Rows from block 5 of a small multi-label audio tagger, named by matrix and row number. Rows with one number belong to one channel. Each number is 128 + 32 x the weight over its row's rms, rounded and kept within 0 to 255. All counts start at 0. Numbers have three digits each.
After each channel's rows are labels from the 100 clips, of 14976, where the channel reaches its highest value: "loudest" is the band of the loudest frequency at the time of the peak. Only what is clearly more common there than usual is listed. The data: simulated sounds of rotating machines with and without faults.
# convs0: first width-5 conv (model.blocks.5.convs.0.weight, 192x192x5, each kernel summed), inputs 96-191
# convs1: second width-5 conv (model.blocks.5.convs.1.weight, 192x192x5, transposed, each kernel summed), outputs 96-191

convs0.171:122089039109076104109117109147124096114085136133123149135104166062122150128179130122122112115132116122161125113046058165153174138139079189184172176061148128065096138065156132193084098076125184130152094119151125158107152178148131076102132114132134076169135092058149083114123133121123144193
convs1.171:117133146165151135100165158132204119063147169130131148147132152111080113148133167129100083101093073096118084116132115108114107098083113147027068078125095107136155148033147110139123111154118123151135136160195090179129127146106136119194087040121086103120127098119104081101084133143090148103
loudest: 250 to 500 Hz

convs0.38:124143107093105116177122129146115114145023136115118071132101135071129145171114133109159139190129129116094154120117175157132116138138000162150128127084151125117119165096142110159086110100082130115110099121130121085088146153140104118000115100131116101147130186117152160198155080152119134161
convs1.38:131131158134138127121157150109161125113133118128100139181086048119047094160166155176084153136113098141102070099140162127133067097129151157103110081188134141123248083182139125133168066146128128118175165094108130161147112119128095148222101081105114141104125118114157102153133137183111146158
loudest: 250 to 500 Hz

convs0.86:071137091140101090096138191098145134124137176142108181129121142089092098085104070086098088160139092124157110116066161096128101063116153135140157119104027112124124164150130161112051138126150080105154186137038136086131110089086134155103068121171118139145076160132089196143156081121145095151
convs1.86:176155129096185099086134130125079091121046117150055151122081080117155187098187082117162148148148146171111087095052143109085094131086135135159117070144136169144136098119118130186155081124143105052166220123092144191170153126136111153110087115121094122080037073103074133138154100099082111152
loudest: 2000 to 4000 Hz

convs0.49:127094141111064130040176112116138181107107146134119120102116033082163085000138161131092116176120074122119181135160112100118168124107143094114139153104154106129149113132132143141080149081052130126117155129106120164071101151120157126111059130083094125075155125092131161174104126114149098109
convs1.49:150115194143159098102150169168150147141191127164123135160068186119061098197156041114116144137140138168186144136049130123132112079096110085207170148160095106141160127146174144119147076103169144132151191127076096141196182121098139099122124104129150201126115153152119102114140126071147118131
loudest: 250 to 500 Hz

convs0.11:059127153120109132016132147087177144119128163132167178163116152137059061098084069082094115111089093158079120118098114143149127111091108154157161126074131125145130125147124101131091124106106184113133151116149121170124150114171097084137124158082165135119111169139154091076082148104123130136
convs1.11:172123186159142123037092150157092112105092158083121155117152136174179144157184150088148090127135117175159098102206104102095135140093084110183131067091160178123143166134159136086112120199147098075138195167131100170129205109119093167137105113131164121129128150111101106160122150153138125134
loudest: 2000 to 4000 Hz

convs0.4:093106085160113117123089111122134125102052124072134146098113139103074090068114043090082093109143135093179142112127169111106173040139113113108123113096079090143095113105136121074136102127167079070109142088096120135064124142103113100104120133115125109129131126146106122158144067091124127075
convs1.4:176132167167136137168165108098101105186132137168164108154096072191169180086072160104144145101124141096086163049116192110155116066155112117118098130121074107090174142089109109153178084082167098127056157142131143109125107103144112181110112105127111110123075132040106110167108180079155167126
loudest: 2000 to 4000 Hz

convs0.156:120133115172166102169127221140152119102123172135101078129095169118109187150134118142136085171134109122132122161132106113110094117083145127112091123094124136098127124150113135115111121142111167125115106109154130148139127112077086129137157035124105222145108128062081156135115099124136100151
convs1.156:108120080144137113084153134132142115089097119162088123108075142072110111122137048121118106128120142090134092098124146211081101137122109098096148076140165077088166146166111091147083127093106093114138119064093170135106128148174119168090104165083122155094146091083125158142189151128075131198
loudest: 1000 to 2000 Hz

convs0.110:114109115140095145156155075116131144172115105123112114114169107128148090166092093102136106143113139089151084140051192040138090057145100094093120113132085095108099110084183141126112091129137119092063082133126105041102129089144180128102123105073129104126097174113109107161110107144067108154
convs1.110:117087165132142137107163149149107121215161145153116131130142138163168154140122153199122137135116166140123200091086149106110067121175184137094141176165097102156092147127141115168147127157092149126112123109168129126140101117165102170112161098122126195132033089088111175169140123117177143110
loudest: 1000 to 2000 Hz; 250 to 500 Hz

convs0.143:132133092115125083157162101112058133113095174122105093101134042108174153022119141158032158086133136115147142091098126127115112121149129138137176120092115135108121094136124123156134162122106140154126148147155161135130097176153081154136119184161141105127085120111141175124156165125168069062
convs1.143:171135136138165126164142128120080075139090077124109147087093132107146151098181104091200107093126118090148156063136138087111097144112092143222160170093154126159137083133124133115142115155155106104104142136113116155142057134150083150101095145148123047122113098174114124117151095125096194051
loudest: 2000 to 4000 Hz

convs0.160:134103143130161137143141127200144108086156127126129082133123151161136115193125129142046117142081175129124106059112144132097130178156176134097077172149147124095111166102155113130129108134169082139132076099130127131132131155069182144093132076081106110152130158092152128152102094198112139173
convs1.160:115140148145170174108157140154143152135211120142134128078174106108067153087137180125089154107139107133153108127154122105099139151176189112093124158134122104105186098115048107186127168112131092178152115169125091095098111174114166099174082103148129115119133123064111139118159153123085133113
loudest: 500 to 1000 Hz

convs0.73:129066126185170135138116187145132130111102116086130069107143160115127173124145103146143118154151171091142115110135142117053135112101141144078084091111113134110122117123105135097135134118120108119178108084156090082100131132025110078143154073170085188118111132107133173124171114110122135096
convs1.73:101076067150116141128168105090135128112122084130122102148080110141105123083101095143106142102134180083102113099112151198106125104144129116041089117155089051058124105115081098187110139072100085179118129083129199100076116135169137166098096125107092165094162102089128157113211161143138147174
loudest: 2000 to 4000 Hz

convs0.108:115152169081144117125095124056153105144130158151134139166076126128110115115099119113077119126068098231091092102106108157138110122102090060090111095124127127145087158140112067231078124150152178107093110120170143134117184081151127132134156128062130198097115136106148088090088140064149158114
convs1.108:131143135054110085129094178128078067127096121148113128110128188157180090189177147111191099135088121191162142108130155104095075154131088111145154090087152105160137199171124107029061126146122139112120177100095103159146171128142091126119197146123153131138127117121102156144159107084095159118
loudest: 2000 to 4000 Hz

convs0.6:125147131139138159169126171166131180123163174142127151152131136117159177169152123121137135153152160095071112133077195110138120110130142164074114082128125143080170184044137165131150099115133107099130104106122131071069108149064159096183101074078163168132139143097076176194173122137032079143
convs1.6:119048085126096113105146087106121114113193147145067155111073101152134123119140119147108172108144154109057161138119108135104104088187177137103132166177112109172156084080112088155130119100088137135133140133140187150089076131138114146149116077065170164128127067099121127113141145130144101082
loudest: 1000 to 2000 Hz

convs0.174:114139145123128135137150157139115151117145140152133112127192118098125104134079111139123096151127115134156000148053158138130120062120143175137136123126078125128158124122150157136119052116104120122142058085124095130125133138130118114144121105151133132113068123108158124152101119134111108145
convs1.174:159110061136107133100160114139105122183121126123097108142132133157087175090114093153132151147123165127123184154230145119142126120127144110127078125186131155119135138152136118212126126152134112128182156126115183092123118120166116160088102106105121176167132101095110168181115194143113120120
loudest: 1000 to 2000 Hz

convs0.16:104147126137123127158127144139111157128164131156135158112201147113104075134065112132131123119117090090138018140043153138118143063144144189157138141131080143158158108125132139132132068086141107110129075092178096151115127133168121096165146120138135123090090116097152093139141115105121119121
convs1.16:175123081111100119116138130155077127155121123126096124175159134160129131123119104099167129153121176143136179138235143118143115095071111064149096091132142202120156165132148118137164146176134115157115203160174168093143137074127104133094142114122154157178127107102134159186134165128134074102
loudest: 1000 to 2000 Hz

convs0.76:102139096113124101140113147120111143112138138148115123135181158125091073130040107115130116169104070126119054142060132168150135100136112184157146141150100131155168109082143150123145119102127160083106091077216109183110127143178142114178170129143152163118099153088199075119122134139128111092
convs1.76:147118120106132110072083133165099103116088130126069129151135194160115128163145043101173166148084165110123136113210092117111071095119078079155119108108212176130153144156154100071127110128110119115095162122174148147142119114150118087107167156082155136103123084141096125179140154151080125122
loudest: 2000 to 4000 Hz

convs0.40:076138128069121094047114150060137153086088171134136181200117084150105069087068093116064119132072073166115124086103127129154109145072103122141203046099140100138118178097110105187096138153114162130135148105197161138136131108144114135092170146100156179147127112119148098117096146083174074137
convs1.40:150115135094107086065108149196100119096108179119117125117085133180155139177255105106119129118100115168137128084130073128066092185163117112162141118054196145198107184101156129036051116157099175105107178147143104193107218138123114144123166165103132105100137125100152111124120098155084139137
loudest: 2000 to 4000 Hz

convs0.59:149194135107108133058071186137168096145151183187124155126155108093150166169106156223115154154132104163111124071149115129109108110071143167107116075150104121121132164198143184143105103137137133119109154105049115092152093091058108110105099066140132154137083084116107199186163132141143113191
convs1.59:128175158122163146046104147182162101080132131168108135115122046101169133093161160153101145085124096187124122063145110129109107120097158154146142115137139151167151103196107114047047120117087137103102157114035110163140125199093080122171065110117141129109129110118106155125198108140002118124
loudest: 500 to 1000 Hz

convs0.105:113140136127129139123137147136120140121138131137137127127178130091130099131080122142113104142118121128134000133064147146132132085130132159149143127127093117143137109122139143133120068113113120126141059092139117140136140133144112125145119118143122129112086134107164119145105119133115128142
convs1.105:139112080132131144118149106140112111171106125126095105150132126152085185103133067123122112127111160128147173156205140111130112140124143045124068090172145151101127126147119102183105136166119112119155200120137170043118115122166117152090125128115103159154131120115088166179116185151131127106
loudest: 1000 to 2000 Hz

convs0.177:081122128147113130109122160111142136096136153120128129129144123091053156124126009109129041158127090132124104173121156104129128000089147174138153104114000134101167114143114145112076124118140116101111179121068103151111125137140074106135122145160129116115064149154135128142067066102093130138
convs1.177:164093130153118127172118106095121123146086141100141161130109089117240158088125250148163140134141118172113119079096145115121146135189051116128104151064102163121180113099128119184179097155143115127152144111067121108126170127104113127100109082113130132142061135083115065169111144089085137120
loudest: 250 to 500 Hz

convs0.113:076146113073147094079115118077117153135115169137113139169068040120090066095044099103115091144087085191125107113098103144157060106117121050104152096110123116136116191108106087192095146148062151135124118122193155126092145105127135145111157110126153195117109120127138115053102149064175071091
convs1.113:136151133082125046068122165149098101130115129116116112109100192187137132223229097112186089141088134211134136109125111083051080130107133155181154129058162112162113163103150119079068096125150136088079177153149098160144174126162108127133167130125123119082132135131110125096134063106083138122
loudest: 2000 to 4000 Hz

convs0.129:108118106153120145147153155138158160147134109103135182147157147120127114156102064098122092172121117097124094133096162033139118007116136144104126115129033119091159142077155156079095084147149112071086109127093105061086096117106169129151107129100146150139095150109070162176132106174097117158
convs1.129:155090147108081104075140170170099124151158163172102114107114128153195147158106163178138198154114153148159164147028131147131074121177161120128158159151108136175151148107143105154154091125097164139099125142155169124155138139145113154132179113067141150134015087083138156160147120101153086141
loudest: 1000 to 2000 Hz

convs0.125:117169129125192151143136189136127155113153187141101188162151151113131114117115129136127159154126132110071095121064190155151124140109136151129130067131112137086147170075128174151127107136120106074135113102132118078111147143099142095147141087120174175142118114076089172232181095136068121170
convs1.125:104078097099090084113148102126087148094176163170061125133091079167117111108139135098122189137130140135122141092114136120107096098146130099095096134149156129150226125076122113155127099126114110118168158120103192149054122107118137180140102121071158158136142085053127087119075157112128085107
loudest: 250 to 500 Hz

convs0.120:112134089152126139198120086129075067131143069095132091048073090117135182104111114118065126101117147102178135113140178112083082121139160111104146137092129123116112066123124121121107152101086144114094156127105090101107100157129117125153129181133129033113162158166101148163121076089102048075
convs1.120:133079100137098138172155116080130114178125049106114157154106087122122111091131106120187114129150168112097178080154157112118131113213065129140137162108126100138167066128130124173155119114154136170201127068139150124102055088127133127051092120138150092155144081082120141158197158116190170111
loudest: 2000 to 4000 Hz

convs0.154:089162130099113065107145189083106115140121145120146159112080119127088063124074118084129082157100060154128097131091173138134072063119122126135158112110042130098087149187104129116055156117116110091152148154096099111145085108126091131108096119129144162111060168141104152102155095077102102209
convs1.154:168158091068147087076102137112087064120081145137102137112121088168187154103226107128177141143130131230131090108109149101092146130112127132173116090086145164184166130127145132165149108148169101085149237147139146208137190120132139108159133102131178123099074081109083115147126134112111113150
loudest: 2000 to 4000 Hz

convs0.176:143130153160115153040160182171142194114157118123132142156176096122161182062154163159193177144139140093059177182167130114161123146129137177114160140093144129109113081156129190141134168093133142128132167124089133132167093175106138147151088099170138125123147095106176138162124108125055118121
convs1.176:130097116126149115133109098137170160057146135146119177126073159115081113131142134147101137130136108142095136184100086144124131198088126128131141144113133140154113091113129130130127166182068134145212124123103144150107101106074148119101103149094098151126113117140125098110058065147171071163
loudest: 4000 to 8000 Hz

convs0.161:133049131159099133084150150145148211102146187117147141139133087001111175125139062111158085165186116098164125184119126046142103047096141168105147109097044132107178119100160186111090107163106137114130145150060128087087084149118105148162119066175143106133094112154128154159074149128138067125
convs1.161:176066106143153113134108150109153094101124132101105193128076176076216139121129155185118150133162151114100157162065106162135100108088121194149153160135103111151111161116132130187156114170109136137184124109078160172163080107123099155114101135092095131124081096122099109133106081128082088125
loudest: 2000 to 4000 Hz

convs0.62:113079129161117163117145142129154150094133138093128132128175096067069147119144015114144036153148114105149097156130150064129133000104128178125150107123000110100186102120149161079093129119130128112114152087076079116090080137130107105163119123159143092130052140137130132153059104125097131103
convs1.62:144056158162137124177131128111114138157138121106139137119114145111226144116079227178130201140147145123096160125084125142142140107200097157134148207109082130112135103052129128192197106125133151164132096126099151098125095118115123167123116139119115158143080113083134113137142135111099135103
loudest: 250 to 500 Hz

convs0.184:119136142119134135153108180143118111118122138160169084180117132135142121147110123130124110127120149100194107077089165157133103137089165165107127097106133112092158178071157154147156081185177112141093089060082098129091165123059167062102107086104157120179113090094185124161075100163132190157
convs1.184:097119062151088141124140135108122160084171109118134163136178094066124148097117193112133091061109057095088096097122117109119095073128156131068078160129082152105092062084107094120081164133133088114089150209105126135095024155140093121129070138152122120139161114102122132119178117124069132086
loudest: 250 to 500 Hz

convs0.56:134148126145117110129068167076094113127037126107140160055086123136105110124090103090120097155115049141181161111142155163103173118096091113149136126079137110168088089129116061158104140089132166124075126112116105166117160139113103107027115177098130124112116125145122153134080112062177116123
convs1.56:150107163173090152178128121130108076128108154139153151113105081142142127105149170118158134104116111132101108031165138125134122130138000105151139143094112132156178144070132138076136073127177156120117139094079135165132133100095069168127087137136157108117131131075132068169122158119184172142
loudest: 2000 to 4000 Hz

convs0.107:122125178111141114152150186154120190121159186163102158099178160137164154125077130157054100169133074098135098164050174112122161082123158160070077093144113157130146158123141153129126117105161107098148135104148103129064120149078163098124096057136096165087128123110140180211182125113089036163
convs1.107:166143078141107116105141150141163138136143149215074129176120138137105161128098062161142183151121186168144135148112138155107100139124173131085102141212098158155138162153127109130155097143111113143121159108104189085132177127143110147089139032115101207117130059062127179149112124114132102183
loudest: 250 to 500 Hz

convs0.81:141110110125098128096135117114139149126125127110127130125138125110033148177125038116131010139105089128139110183112098082120115017122123160132140119126000110088135098152134103158069157117170140140128102110096104123149105135130107150127139153158134105117042116140145102116052105114140146132
convs1.81:165123126116107128117086159145112128134122135095176143123124129104201120121103215155127147111125090128143106139088081148155181171121117216158124218122100123184122153141125152146174134179134174159165103090103096132144151132087103046154143092117122134153049144186210123104148101097152136114
loudest: 2000 to 4000 Hz

convs0.146:111085095129106105109133153136116175113135132108170114073108070042073120056118036109136074154146119139211128162141147083101115019134144112104130104081016136107119114137146160127062110160104112098133141157042100101093097111122099168144127100197113086123091155172139144136120088112134104092
convs1.146:210117114112148106157156137105103135165110108119128144109076137099177131112142136127145151134140175154048139111102135164114125101100130202152105141136107132126121144079116143210192097117154120148163169133072171140161123108131131157088050097153094096124059099129080121145140120085096148122
loudest: 2000 to 4000 Hz

convs0.36:089101141107098111162153090125121148126107153114116142105162115149157104113104086127064106137130112082130131126086191094146141067156113106056103096117087112095104115054160159111119064119194119073078108121112117060062110131106140127100084103049119103125122150094101132191152085131056078136
convs1.36:198108184131126130149158162144130115178152158175127122136127100151208142132107147180159171131113140141131191080080197115111057099178197144073132145153100140146136146151130102127107095139095144118093134155150128114144103128159098155089167072098120171135041102027078171192127126106160106139
loudest: 250 to 500 Hz